From a checkpoint of a small image colorization model.
Data: trained on rendered roads seen from a driver's seat, with toy cars, trees and houses, 145000 training examples.
Rows from block 4, named by matrix and row number. Each number is 200 + 20 x the weight over the matrix's rms, rounded and kept within 0 to 999. All counts start at 0.
# conv: 3x3 conv (model.mid.0.conv.weight, 192x192x3x3), inputs 48-59, a 3x3 kernel for each
conv.107,194,219,184,191,199,198,197,199,190,203,195,203,197,211,208,210,230,237,190,184,194,191,184,199,178,158,174,208,193,207,211,230,241,204,215,213,217,231,237,185,175,192,185,173,188,204,196,210,202,176,187,190,154,148,222,232,230,187,217,232,174,178,189,202,199,207,193,189,202,192,224,222,181,160,164,185,200,209,201,235,222,217,207,175,205,222,212,209,224,220,223,212,199,224,212,193,182,182,169,189,175,177,212,204,183,228,220,196
conv.108,194,224,250,170,149,180,161,159,166,200,237,198,214,223,206,199,219,214,237,226,207,180,174,186,158,165,171,202,232,203,218,213,204,209,204,213,256,219,210,245,215,189,229,217,206,200,212,219,182,197,194,173,195,194,185,212,205,207,214,213,209,209,215,216,205,193,224,197,172,228,216,202,230,228,201,204,210,198,178,185,170,207,197,200,212,184,207,229,170,183,202,167,151,192,172,150,196,194,189,172,195,189,192,214,184,204,213,188
conv.109,209,206,187,197,194,182,201,223,215,189,185,195,194,188,207,203,188,196,190,185,187,197,192,186,210,215,227,183,209,214,192,212,216,199,189,192,220,229,226,198,207,189,181,197,186,202,186,173,206,203,197,164,183,187,206,214,200,197,208,205,180,194,186,236,217,212,188,209,217,202,190,200,233,241,244,189,190,189,199,191,202,198,211,219,199,209,222,189,184,210,197,184,171,198,196,204,202,209,209,217,215,213,210,215,207,191,197,192
conv.110,210,208,209,179,206,176,173,205,206,203,218,223,182,206,192,170,177,164,221,208,198,220,205,177,221,189,181,192,206,180,191,220,203,187,191,194,182,176,161,181,188,205,210,201,198,235,245,252,198,199,222,153,159,159,175,189,187,193,212,179,189,199,195,186,181,178,194,181,151,211,201,199,227,212,225,222,202,203,201,187,199,242,223,193,190,207,191,158,180,198,211,212,209,188,185,165,200,204,188,202,185,205,182,196,211,185,195,190
conv.111,208,221,218,200,211,220,217,194,199,201,203,223,214,204,207,203,185,193,204,222,230,194,198,230,196,214,219,190,191,202,209,175,199,203,174,190,227,226,229,197,206,242,198,200,235,203,197,209,222,188,187,211,183,167,155,191,221,182,169,212,209,163,194,212,206,226,208,193,189,217,210,212,198,201,208,190,200,200,173,191,210,200,196,202,226,191,192,188,193,221,187,184,198,247,179,160,243,220,196,195,195,173,200,217,204,191,214,205
conv.112,218,177,197,202,139,164,245,204,177,218,204,180,199,202,197,208,188,195,221,194,237,183,174,220,227,203,175,194,218,181,175,210,217,217,208,214,174,201,195,178,188,186,190,205,210,219,194,198,234,201,176,203,203,200,175,193,200,186,191,182,201,214,186,206,172,168,210,231,205,211,230,215,218,186,192,194,201,232,218,185,184,209,192,175,205,208,193,211,192,193,250,218,231,249,203,205,185,186,206,232,193,177,227,217,169,207,217,230
conv.113,226,202,227,198,173,202,159,184,183,193,190,184,199,160,172,202,210,195,196,195,188,193,201,192,204,202,209,197,197,186,196,168,182,190,189,206,210,220,228,195,201,226,210,192,197,175,209,207,195,174,180,198,205,191,199,199,217,207,222,229,228,229,251,225,213,208,206,208,204,200,230,245,185,179,186,220,202,183,198,202,180,208,199,217,208,168,178,188,167,188,207,171,177,182,184,183,203,195,195,190,214,160,191,198,172,166,165,167
conv.114,183,175,184,151,182,192,149,187,190,221,218,221,205,204,231,188,189,194,181,168,169,201,197,188,243,228,224,212,214,223,183,187,183,211,196,197,204,210,220,217,214,212,201,198,208,225,235,242,175,160,193,170,167,169,212,231,201,253,258,248,191,211,215,191,171,198,210,193,210,221,226,237,179,180,182,160,168,169,213,206,214,208,213,225,186,177,201,197,206,220,192,216,227,182,185,207,193,202,197,187,171,195,186,193,206,207,209,218
conv.115,202,207,176,194,197,210,185,183,228,185,198,207,197,199,212,194,207,220,224,197,188,204,210,201,202,198,193,202,190,218,201,195,199,206,218,228,192,187,199,206,202,196,214,205,168,207,195,206,218,193,202,212,186,187,206,191,199,205,181,169,215,223,205,215,213,210,200,198,190,214,235,190,219,210,202,190,196,212,172,209,247,182,191,195,195,198,168,206,203,184,201,202,201,212,202,201,215,179,164,181,203,223,188,191,200,198,185,188
conv.116,221,179,175,222,200,170,221,185,145,211,211,237,189,206,208,204,228,242,167,173,182,198,177,200,188,145,165,210,248,250,207,213,204,175,198,201,179,192,197,197,201,193,202,177,215,187,181,181,180,143,161,202,167,172,211,215,202,176,151,156,163,169,178,205,226,213,198,249,219,221,262,250,187,179,190,198,202,200,186,216,209,223,196,220,192,184,201,171,192,201,205,206,224,192,189,226,196,207,211,210,230,170,192,226,168,207,257,182
conv.117,233,234,208,183,183,177,179,199,200,212,203,188,229,215,187,222,206,206,211,217,213,231,228,222,215,202,214,196,194,172,221,208,152,205,181,192,197,215,211,214,211,192,210,215,204,218,210,188,221,230,185,209,211,195,203,184,176,201,213,218,211,221,217,208,209,192,224,213,244,232,241,245,199,198,192,180,173,189,179,195,210,233,228,216,197,200,204,165,195,201,205,214,242,193,232,249,219,237,206,181,200,182,202,195,160,206,181,207
conv.118,214,212,223,204,202,236,183,215,256,181,149,160,211,211,238,213,206,230,233,233,246,190,200,201,185,213,196,210,204,187,198,237,234,214,255,289,191,213,199,190,203,191,186,191,163,184,167,184,216,220,253,190,202,241,178,187,183,193,189,183,217,204,207,220,191,191,202,213,190,195,209,202,213,188,206,187,175,187,198,197,216,221,232,207,195,218,205,177,193,205,181,164,179,221,221,246,216,221,233,209,193,199,222,212,232,205,205,237
conv.119,192,183,182,197,201,184,187,205,182,210,182,190,211,209,203,187,209,188,185,182,178,178,184,197,219,207,197,210,212,198,186,228,262,120,204,233,213,220,187,204,198,200,185,177,192,197,177,188,217,175,187,230,228,191,145,175,176,221,218,203,183,202,213,195,179,172,205,211,201,204,216,222,217,199,174,183,179,183,190,191,181,213,204,172,162,195,191,207,250,253,188,164,203,221,199,171,253,207,169,200,205,232,175,196,203,185,216,206
conv.120,157,180,158,178,196,195,176,183,195,220,219,253,212,218,256,208,232,252,188,203,179,184,171,174,199,167,173,235,234,222,207,192,175,208,212,210,194,171,180,180,171,182,192,188,193,192,202,212,190,181,192,200,202,214,187,199,200,198,195,186,202,228,224,203,202,218,224,233,233,211,220,215,194,213,188,204,214,190,191,198,193,214,228,209,228,230,199,218,215,203,206,216,217,205,218,209,192,203,178,214,219,210,208,204,204,204,215,203
conv.121,163,190,226,187,177,225,213,162,199,204,199,201,209,217,204,151,211,196,214,210,207,222,190,188,254,212,205,169,194,229,184,170,210,242,171,192,206,202,195,220,220,217,210,199,200,213,210,190,207,221,211,173,208,192,202,223,200,178,192,222,232,190,195,212,205,162,204,240,183,188,226,205,213,213,202,201,171,176,232,198,179,179,193,189,169,206,175,153,212,173,229,189,185,243,218,188,206,236,215,180,200,177,187,211,191,194,220,213
conv.122,210,190,175,197,173,145,180,202,198,236,223,219,210,190,188,181,196,189,178,181,177,194,204,203,237,232,218,236,209,197,179,186,181,180,192,196,189,203,206,195,204,215,203,196,214,228,220,213,207,177,200,177,160,155,173,218,242,197,198,202,189,164,197,201,198,232,185,200,186,209,219,221,200,192,207,168,162,163,197,194,188,212,194,201,205,190,190,170,160,172,226,212,167,206,217,193,189,178,160,207,196,172,208,201,220,203,205,208
conv.123,203,180,226,255,193,185,174,187,226,204,220,212,235,219,168,219,207,200,193,200,164,204,207,183,182,188,188,196,222,212,190,224,222,203,208,214,184,189,250,143,190,263,162,195,236,210,209,194,210,235,172,244,204,175,225,212,221,206,206,144,190,210,176,204,228,213,218,199,174,203,215,235,223,220,180,247,228,184,217,174,181,194,206,221,195,192,207,216,184,171,226,222,144,216,214,121,178,202,164,215,193,226,240,233,173,248,225,179
conv.124,183,164,165,203,237,208,201,232,238,211,207,204,202,215,215,231,220,234,203,176,191,213,184,189,207,207,193,195,212,209,157,184,192,172,163,155,203,176,186,204,183,200,184,172,171,196,206,202,198,214,231,198,215,215,209,250,229,209,208,178,170,168,200,189,180,194,205,177,188,171,143,175,186,183,193,198,192,187,209,211,228,192,242,213,181,220,221,193,178,163,190,242,196,184,199,178,197,238,240,184,230,239,170,235,219,178,206,187
conv.125,202,220,227,192,183,192,210,188,184,186,181,170,207,206,193,182,195,194,198,182,171,193,167,171,234,201,202,206,213,178,211,227,201,163,199,180,237,235,246,203,211,220,203,205,225,175,178,194,179,185,178,185,201,202,219,241,238,204,208,202,196,199,177,235,209,213,214,226,210,206,203,210,226,209,199,173,172,175,183,183,187,180,187,180,201,204,211,208,216,210,167,182,180,201,219,217,195,190,193,193,175,177,231,214,202,224,206,192
conv.126,188,191,214,189,205,203,179,204,182,194,170,191,198,172,204,214,196,200,211,209,209,200,201,189,189,198,180,188,174,164,212,191,189,193,185,194,191,192,185,194,201,199,174,184,196,211,188,204,198,195,223,169,183,183,182,198,181,187,197,181,236,247,267,188,181,196,220,195,208,202,148,166,210,209,213,225,193,202,211,176,181,229,202,200,216,210,211,145,149,179,200,193,196,169,213,210,150,201,167,196,188,204,207,182,214,183,158,202
conv.127,172,209,213,162,191,206,156,204,234,176,167,174,198,175,185,246,195,212,221,195,207,197,199,216,181,201,205,202,190,176,190,176,200,194,185,261,221,208,203,205,200,193,219,235,191,185,154,170,198,176,183,220,212,216,189,193,194,187,182,176,192,201,225,229,208,189,200,199,218,176,191,196,177,161,155,191,172,171,207,195,196,193,199,191,201,187,178,194,183,201,210,213,206,200,206,198,159,169,152,209,220,202,169,191,182,133,164,205
conv.128,204,211,220,197,223,192,200,191,168,212,206,227,185,176,210,184,191,213,205,198,195,225,221,213,216,192,208,201,172,197,188,185,181,188,186,176,216,210,242,210,210,247,224,208,252,200,200,215,185,170,173,213,186,187,209,207,226,216,207,215,187,200,210,183,199,218,186,173,217,182,189,232,204,194,187,191,187,186,159,156,187,202,210,227,193,202,217,177,215,224,204,199,212,196,190,194,214,213,210,198,178,159,203,179,166,200,184,156
conv.129,193,206,175,191,209,212,192,196,216,202,200,187,181,198,186,183,210,211,200,201,220,198,208,207,212,200,201,190,188,199,180,177,208,188,206,264,203,208,185,194,210,194,198,206,177,199,196,226,187,203,196,203,203,192,191,206,202,193,191,223,195,203,195,194,204,167,210,214,199,204,213,206,196,194,198,192,199,204,209,195,194,197,197,196,191,174,212,188,188,251,212,191,233,211,186,190,207,187,174,200,205,186,202,204,213,200,207,241
conv.130,197,223,185,189,222,196,221,255,207,208,212,231,218,209,198,179,184,180,204,187,189,212,218,195,201,187,182,200,194,232,178,174,177,250,217,149,191,196,202,199,197,206,214,187,189,212,205,205,196,209,189,179,239,224,184,211,225,174,184,222,193,189,195,217,212,246,193,217,237,158,121,184,191,194,193,201,205,195,239,242,192,191,203,210,190,180,221,180,174,194,196,204,196,193,210,204,157,194,245,212,221,197,194,210,190,172,192,192
conv.131,230,201,209,213,209,184,202,221,191,207,200,201,201,185,202,205,182,187,172,148,166,191,199,193,193,208,197,253,210,203,202,191,215,240,216,214,226,246,222,211,235,214,176,177,162,197,198,222,207,190,180,188,161,199,216,238,216,219,222,199,222,193,198,201,196,201,226,188,202,215,173,178,194,177,177,168,165,185,212,225,218,217,203,219,213,195,213,210,212,214,190,150,195,211,205,206,184,209,214,212,197,205,181,170,205,203,152,195
conv.132,207,206,234,218,207,143,233,249,189,215,188,209,218,215,193,207,209,215,200,222,199,240,206,214,239,219,212,185,200,213,180,217,256,165,198,185,223,210,199,196,189,191,218,200,220,210,220,205,199,234,197,213,196,221,209,207,237,182,202,237,166,215,201,225,212,216,166,204,226,188,198,230,187,214,212,215,193,202,183,182,186,204,192,201,168,210,232,224,210,205,180,208,198,194,228,184,182,195,215,199,194,202,202,245,211,184,206,218
conv.133,216,220,206,205,173,198,196,190,175,195,172,209,208,193,220,219,215,214,231,234,219,193,204,211,179,196,212,205,188,189,182,164,228,233,185,215,191,216,214,201,232,213,199,218,218,193,192,198,195,208,191,171,202,202,168,197,172,176,199,179,208,233,223,223,204,225,192,231,217,233,234,244,203,189,191,196,182,186,204,206,177,197,210,177,177,197,194,220,175,180,202,198,210,204,252,196,189,225,189,188,176,162,173,153,177,211,198,164
conv.134,233,206,174,225,219,177,221,236,214,198,178,173,206,174,190,197,197,211,203,188,216,201,210,229,185,197,194,179,180,183,208,206,206,202,196,201,189,215,224,201,212,215,194,199,196,205,212,200,203,208,211,181,152,161,199,197,208,210,215,219,194,185,190,211,189,216,215,187,205,208,227,192,187,168,174,201,222,214,212,239,217,201,183,187,203,202,202,195,211,193,208,208,225,198,185,187,191,166,177,206,210,195,200,186,178,206,193,198
conv.135,192,149,159,181,193,201,200,174,189,245,217,216,195,191,206,181,186,194,167,165,182,194,193,212,200,185,188,207,228,229,228,239,242,204,204,192,151,155,176,212,204,212,234,241,285,205,193,196,194,214,218,191,206,204,204,207,185,206,206,195,197,214,205,147,155,185,197,185,212,204,198,200,194,220,218,197,226,222,193,205,195,182,173,204,203,200,211,189,184,179,172,205,210,178,173,193,191,191,190,227,227,227,193,210,200,189,194,162
conv.136,149,197,211,193,220,210,200,176,181,181,194,186,230,214,217,222,207,205,190,196,186,185,205,213,211,210,187,218,211,184,179,198,196,156,170,144,160,192,217,184,196,236,220,225,260,151,158,167,211,191,209,229,237,264,245,247,224,183,217,189,175,195,180,203,223,243,194,197,195,215,198,175,183,188,216,208,195,186,190,170,156,205,196,191,214,211,196,188,172,173,176,185,168,173,173,169,196,201,213,202,176,175,191,178,173,196,198,190
conv.137,197,218,217,172,144,173,222,190,195,193,197,185,184,205,203,197,201,198,198,199,222,207,198,202,203,207,217,181,176,171,195,215,235,217,211,242,210,229,225,215,216,194,190,196,191,225,231,215,197,209,204,214,199,192,206,236,238,183,225,229,169,201,181,175,187,204,176,193,176,203,229,217,179,176,192,189,188,197,211,222,221,196,189,184,193,176,201,237,215,230,180,201,212,176,192,194,197,191,171,207,202,176,224,225,221,206,190,190
conv.138,173,181,186,174,179,200,206,214,218,205,194,200,195,199,193,201,215,208,215,214,213,208,207,203,194,197,190,210,201,196,181,187,185,199,205,225,193,197,189,186,196,188,201,200,198,193,206,220,159,181,187,208,216,220,199,196,202,201,194,187,154,141,145,198,188,182,202,198,196,174,175,176,214,203,225,203,184,208,216,209,206,213,208,201,200,200,214,208,200,221,198,207,209,205,228,220,214,223,210,205,198,199,200,200,208,212,185,193
conv.139,203,187,170,227,210,174,190,214,198,192,197,166,207,206,195,224,205,176,198,202,248,196,201,227,188,204,236,211,204,225,217,190,212,209,206,180,208,204,177,210,227,192,214,218,208,181,153,183,209,198,200,228,182,166,184,145,134,225,205,219,231,242,228,185,211,210,183,226,218,224,225,241,197,182,222,188,193,223,160,182,211,214,168,206,206,162,190,249,208,219,222,215,220,162,187,188,195,191,197,189,204,237,179,184,209,226,227,215
conv.140,236,211,206,175,188,162,196,196,210,213,228,230,207,215,210,175,178,183,176,190,176,194,205,202,220,219,216,153,152,198,193,200,207,211,212,225,189,214,234,168,179,195,168,170,175,221,220,215,224,213,206,181,186,178,184,163,181,193,181,185,197,180,174,217,228,219,207,203,215,191,187,192,176,194,188,216,213,180,225,225,204,207,193,214,218,208,197,195,193,182,225,217,212,207,187,197,200,190,173,210,204,203,206,205,221,174,193,203
conv.141,210,206,169,206,180,176,217,185,197,197,202,187,189,193,194,223,245,258,211,202,199,201,224,223,208,197,206,189,213,239,185,196,179,204,209,199,192,189,194,209,216,204,198,208,184,217,231,192,201,210,170,204,197,183,229,237,217,183,189,153,197,199,198,201,202,193,193,206,209,218,225,204,207,181,170,237,211,199,207,202,213,175,198,229,211,222,207,169,180,157,176,194,225,156,166,202,199,217,214,221,204,209,203,202,193,158,163,182
conv.142,191,195,179,202,207,184,197,222,224,200,197,190,224,208,208,226,218,219,231,223,216,196,209,206,188,168,181,176,166,172,194,196,178,214,215,214,206,205,205,199,201,212,193,183,179,209,224,204,237,210,214,241,221,236,204,201,198,208,223,187,194,195,208,179,174,181,200,185,179,178,180,184,189,209,195,191,207,183,215,207,188,188,166,159,218,200,184,208,215,223,193,201,215,199,187,212,203,181,198,175,189,190,203,190,176,201,201,195
conv.143,230,188,219,206,194,230,192,178,192,226,207,194,244,209,194,233,208,198,171,194,201,172,202,232,153,201,250,205,200,177,221,206,169,203,184,165,180,219,208,173,211,223,165,214,224,198,210,212,219,215,197,206,192,170,168,204,176,187,199,212,200,169,175,215,230,202,180,205,213,171,200,262,188,190,182,214,196,185,208,204,192,210,195,192,218,199,190,206,198,185,192,195,206,174,185,200,198,208,228,214,232,206,192,207,192,205,198,194
conv.144,204,211,221,173,177,195,217,236,206,211,181,205,237,195,218,213,187,222,184,183,164,170,185,181,189,203,178,229,234,216,229,222,223,215,212,223,192,203,201,201,191,195,189,179,170,188,176,157,202,202,209,213,198,221,200,243,215,205,203,209,223,238,240,222,209,209,228,193,203,230,204,219,182,181,147,203,201,187,192,200,176,215,211,218,213,208,197,224,240,226,201,202,224,166,191,197,209,217,224,182,197,179,205,214,201,178,164,185
conv.145,219,203,182,189,193,213,189,199,223,209,195,183,195,197,213,233,210,208,194,192,189,193,171,185,161,186,212,187,188,168,196,186,181,225,202,201,209,195,197,224,199,187,211,216,212,201,214,209,199,210,227,231,195,198,216,200,182,178,178,185,229,200,186,219,193,212,198,187,189,196,185,180,199,211,170,195,171,177,164,126,165,170,184,192,189,185,181,191,203,217,196,189,229,206,195,240,190,223,240,196,205,201,199,218,226,244,252,227
conv.146,173,216,161,177,243,196,153,237,157,221,202,214,230,183,187,184,201,172,194,225,218,206,189,217,219,189,216,195,201,179,198,171,148,176,197,177,180,210,203,182,231,229,204,198,238,215,207,229,230,150,185,190,172,181,219,230,217,182,119,171,217,200,209,207,186,180,197,236,182,204,245,216,183,154,154,211,194,179,179,201,183,218,216,208,195,193,141,184,201,169,203,155,238,212,169,231,191,200,226,208,203,206,183,192,199,155,190,184
conv.147,159,185,135,176,197,196,215,226,243,204,207,207,200,218,202,215,213,198,204,210,204,199,205,209,202,194,210,173,191,202,182,212,211,197,221,202,189,177,180,210,203,214,178,187,195,200,223,219,194,213,201,189,204,207,176,158,161,184,181,178,179,187,167,175,137,160,216,198,212,215,219,226,184,174,186,191,202,201,219,235,232,186,213,185,189,213,203,198,197,188,217,227,217,231,233,208,185,166,190,217,173,203,202,162,192,213,203,217
conv.148,196,180,174,200,192,183,222,234,209,205,189,197,199,189,203,182,170,184,204,209,211,206,211,210,237,254,243,216,210,202,208,215,206,206,204,193,186,198,194,192,205,201,185,189,199,201,186,194,193,169,209,175,152,180,202,195,191,198,201,199,193,199,201,210,201,209,214,200,208,204,193,204,184,192,201,200,195,202,208,207,218,221,205,210,216,203,204,195,192,196,207,205,210,181,183,202,165,183,187,206,202,204,191,185,192,184,172,175
conv.149,199,193,159,202,244,199,199,237,197,197,166,177,223,179,192,220,198,203,201,217,215,185,189,180,172,193,173,188,179,187,204,200,188,208,222,221,203,209,203,206,202,198,203,182,175,189,172,187,213,194,204,222,230,221,211,198,188,213,229,229,197,225,228,208,206,214,195,183,208,212,199,230,183,171,170,186,178,196,199,213,199,204,184,201,205,167,184,208,201,204,185,196,236,155,167,202,191,209,211,209,208,183,205,211,185,239,222,229
conv.150,238,191,231,234,171,174,202,177,193,205,213,204,193,219,195,194,211,188,168,195,200,213,194,208,199,168,181,202,221,202,191,214,190,205,212,190,191,220,221,170,204,213,156,166,204,168,220,241,178,210,222,228,208,191,242,218,218,185,220,222,210,261,207,209,200,222,200,205,218,206,232,192,191,197,243,190,199,238,210,202,203,184,219,208,194,228,197,205,224,190,172,181,170,198,197,171,203,224,194,193,182,166,221,179,173,228,223,210
conv.151,163,187,133,200,215,202,167,158,191,208,198,202,184,171,183,213,179,223,198,216,204,207,198,220,175,183,202,211,186,156,214,213,164,227,205,189,233,213,213,211,192,214,179,189,209,187,191,175,179,188,144,214,196,185,217,199,190,190,189,156,223,227,195,223,198,207,222,162,226,210,190,238,161,180,164,199,220,192,183,189,205,184,173,199,201,195,207,192,183,188,187,181,201,186,191,222,202,182,202,185,174,185,212,189,176,223,212,179
conv.152,184,200,233,190,178,189,198,180,160,164,195,217,208,230,241,208,216,190,198,190,183,211,206,174,218,204,185,191,193,210,190,211,200,218,214,168,207,189,214,201,194,207,214,204,214,206,207,201,226,227,214,232,213,189,186,192,187,191,187,185,189,191,224,173,191,201,196,209,192,224,214,194,190,196,217,206,215,197,204,209,195,193,205,235,195,192,212,193,183,193,208,217,185,210,208,203,219,209,217,208,204,191,210,208,200,199,206,157
conv.153,169,184,205,201,186,201,190,175,189,188,172,186,203,187,200,201,195,219,202,214,213,201,199,178,150,146,146,180,213,212,193,229,235,230,242,257,191,194,206,202,205,228,173,168,199,195,195,177,193,187,134,180,170,138,218,247,223,194,216,209,201,206,220,189,179,226,204,209,255,203,230,279,192,192,225,194,207,203,197,207,213,188,186,182,154,194,204,200,205,214,232,212,179,222,194,156,194,186,162,174,185,161,195,206,182,287,282,224
conv.154,187,204,200,187,162,187,193,178,185,213,212,238,222,218,211,207,203,201,163,180,162,181,226,200,222,220,191,190,195,208,198,207,195,213,212,203,228,213,200,207,204,216,219,209,204,194,188,194,180,183,184,233,246,228,192,184,204,198,228,239,245,243,209,247,199,222,237,207,199,233,209,194,201,190,197,198,203,192,209,226,199,174,173,212,188,186,196,224,200,217,207,220,201,189,198,196,217,223,221,233,186,205,260,205,178,173,177,197
conv.155,200,222,223,166,176,211,214,181,211,201,230,215,160,223,208,171,206,236,184,180,188,190,193,195,222,206,183,169,230,255,151,208,237,199,207,252,211,181,196,210,180,171,220,205,182,248,199,207,207,226,211,193,164,192,214,209,197,193,213,230,201,219,249,224,209,215,203,181,202,239,249,243,171,180,196,161,204,205,185,187,205,184,196,224,182,211,213,219,213,212,245,216,217,234,186,183,195,175,188,181,196,216,197,209,241,174,188,230
conv.156,220,176,193,242,211,218,244,201,219,231,208,206,195,181,210,230,176,175,151,195,167,185,219,188,192,231,228,185,203,193,189,209,208,162,204,197,179,207,196,197,207,197,181,215,193,211,225,203,187,212,211,172,201,198,219,220,226,184,195,206,171,190,201,213,239,217,193,217,178,203,212,198,190,194,205,209,206,203,225,200,211,214,187,197,195,193,224,183,208,218,217,199,170,190,192,163,174,214,223,252,225,225,214,219,226,161,222,224
conv.157,185,176,180,200,188,178,214,202,173,194,187,196,198,188,199,171,171,183,210,215,212,209,210,205,237,242,227,212,204,199,217,211,195,183,189,193,190,203,204,190,205,202,201,210,211,196,187,193,196,193,211,184,170,184,209,202,197,201,199,203,205,205,210,219,206,214,214,190,207,184,179,193,196,197,191,202,193,192,198,196,202,217,210,217,217,208,203,200,193,184,211,204,205,197,198,204,193,186,193,199,195,199,179,186,199,175,174,179
conv.158,201,166,183,204,167,207,184,185,217,187,201,216,196,189,246,213,184,217,202,197,199,210,202,200,217,205,192,189,185,209,225,190,201,205,183,135,210,225,200,210,230,202,200,235,218,200,207,199,197,198,251,194,170,191,183,236,209,163,199,173,214,233,267,166,212,202,187,205,192,185,206,180,161,178,214,195,181,217,210,180,204,196,214,228,206,192,184,188,184,122,174,223,194,191,213,187,186,179,213,213,195,216,216,190,192,181,172,145
conv.159,215,215,197,202,197,202,195,199,165,205,171,194,204,211,224,221,214,223,195,228,229,166,181,183,172,179,192,181,172,192,222,221,221,264,224,228,183,195,197,182,206,212,147,167,181,199,178,194,219,204,175,211,207,205,206,190,219,235,220,234,233,216,230,205,182,197,207,216,228,202,205,241,217,192,199,181,184,183,208,209,216,232,169,180,210,219,208,213,210,220,167,185,183,215,213,182,200,243,232,207,185,193,223,183,164,230,203,199
conv.160,187,199,205,202,199,204,234,226,240,167,161,155,191,186,185,219,217,220,260,262,258,213,211,212,180,181,174,209,190,164,227,208,201,223,209,203,168,169,159,202,206,205,218,219,221,183,183,196,191,194,211,201,210,229,188,191,174,194,197,193,221,216,212,212,216,225,182,190,200,196,192,203,210,213,223,208,204,221,202,199,205,215,211,206,206,200,200,194,201,209,181,200,226,179,197,208,179,211,230,217,219,226,187,195,207,186,187,193
conv.161,175,197,202,241,248,176,217,221,191,222,214,202,191,188,188,224,199,205,201,206,215,220,210,224,197,233,226,220,243,220,130,142,205,189,179,197,194,203,203,217,197,177,217,213,185,213,220,214,199,214,194,230,239,229,197,266,192,154,196,233,190,164,180,197,231,222,196,212,255,203,192,198,218,215,205,209,215,212,195,201,241,195,185,198,172,207,220,182,195,213,193,184,214,163,175,177,207,192,173,236,204,198,165,210,197,184,221,227
conv.162,206,204,168,216,208,223,228,227,266,178,186,189,206,213,192,206,223,212,224,217,226,201,173,211,186,178,203,196,193,201,216,212,194,204,217,226,237,212,209,216,207,212,178,172,160,166,141,188,223,192,205,203,218,209,196,221,200,193,209,175,190,211,205,203,204,166,195,200,198,186,194,223,205,206,214,206,188,228,167,179,229,184,193,178,220,208,217,214,216,231,209,188,190,209,212,170,225,208,172,232,212,207,236,220,178,236,244,213
conv.163,196,192,202,210,202,196,220,231,221,209,192,210,207,185,198,191,199,194,188,196,191,196,198,195,206,195,169,222,203,211,185,169,188,176,164,165,181,190,189,192,209,208,201,199,200,196,202,187,202,206,194,200,205,206,225,219,212,208,213,207,155,139,163,222,212,219,226,202,210,217,172,171,175,180,174,191,178,188,183,165,166,209,183,188,193,189,177,211,221,223,205,195,204,188,192,195,199,224,218,205,201,203,176,183,201,193,166,206
conv.164,182,181,147,225,257,203,200,225,216,225,183,207,209,174,201,200,192,191,177,214,202,207,240,220,179,208,194,203,199,244,201,194,225,175,161,213,214,242,225,201,219,224,184,184,166,223,221,245,206,191,194,178,181,185,187,189,222,216,209,235,205,196,205,210,194,194,212,220,220,192,199,191,194,191,161,202,201,205,222,213,222,194,193,183,206,198,206,208,205,219,219,201,226,216,194,165,201,223,200,176,177,193,174,161,175,190,188,211
conv.165,219,202,185,201,204,165,166,182,190,207,183,191,211,178,181,199,179,170,166,208,193,160,217,221,184,200,224,236,221,234,219,196,160,234,220,169,200,215,219,187,189,193,215,188,198,233,237,215,223,198,202,193,155,171,217,209,216,219,201,190,252,245,212,225,214,234,187,202,216,196,213,219,121,153,168,183,204,198,202,201,202,203,205,218,225,222,177,204,180,161,239,238,219,200,216,202,189,210,196,238,225,199,214,185,192,185,169,171
conv.166,218,232,222,206,181,183,201,189,192,208,207,217,205,199,196,192,193,210,180,210,193,182,200,207,193,218,216,216,153,189,222,185,203,192,203,222,218,197,180,213,199,192,214,200,176,164,188,214,196,201,191,192,224,214,196,192,204,223,192,197,215,159,181,229,205,223,238,202,210,212,159,190,190,196,192,199,194,186,206,227,231,168,188,195,200,228,227,185,191,218,197,201,193,189,228,236,183,193,232,204,179,244,182,167,206,186,188,203
conv.167,193,199,192,195,204,184,207,225,211,182,185,196,214,221,239,222,222,254,197,207,208,183,177,164,194,187,163,205,203,270,176,179,238,205,211,224,218,213,202,200,206,185,196,202,178,167,177,206,193,200,210,212,206,215,174,187,201,190,203,208,222,239,218,241,235,206,231,206,198,201,191,200,193,218,207,188,201,197,187,182,178,204,192,217,212,193,204,208,220,203,208,201,229,203,178,188,192,181,184,168,186,200,204,232,250,224,228,255
conv.168,191,194,234,207,189,235,179,202,207,193,186,203,224,200,189,251,210,221,162,191,200,197,199,219,193,210,224,182,212,213,208,224,196,246,196,186,198,203,207,187,177,199,214,199,190,160,167,218,198,191,193,222,195,215,234,205,191,196,196,185,230,214,136,200,216,205,175,223,212,192,189,153,159,196,232,196,216,221,198,198,207,213,208,199,207,218,202,241,174,165,229,194,172,198,164,183,157,184,205,195,207,200,201,214,196,237,183,156
conv.169,158,174,169,177,206,203,191,216,204,213,180,197,207,186,213,234,224,243,203,220,221,197,220,205,174,188,178,206,192,206,186,188,206,199,236,234,203,207,194,214,214,207,184,169,169,199,203,221,186,197,224,202,226,223,204,206,207,203,151,171,214,223,220,202,199,195,211,200,204,203,190,201,181,168,178,201,195,203,204,193,196,188,193,188,208,188,190,199,212,215,202,224,210,203,207,202,207,233,202,189,194,211,155,193,199,171,199,211
conv.170,187,186,194,196,215,195,215,262,199,193,182,213,188,168,199,213,203,210,221,201,188,207,173,182,178,157,180,184,184,194,164,153,185,232,226,221,219,219,198,201,188,196,162,140,174,203,202,211,180,151,192,202,195,204,192,205,209,196,201,203,238,223,241,194,184,208,201,196,240,194,207,230,201,214,201,171,165,178,232,251,213,194,177,177,184,180,203,214,211,194,209,211,216,186,201,202,152,178,194,186,214,183,190,214,180,206,247,205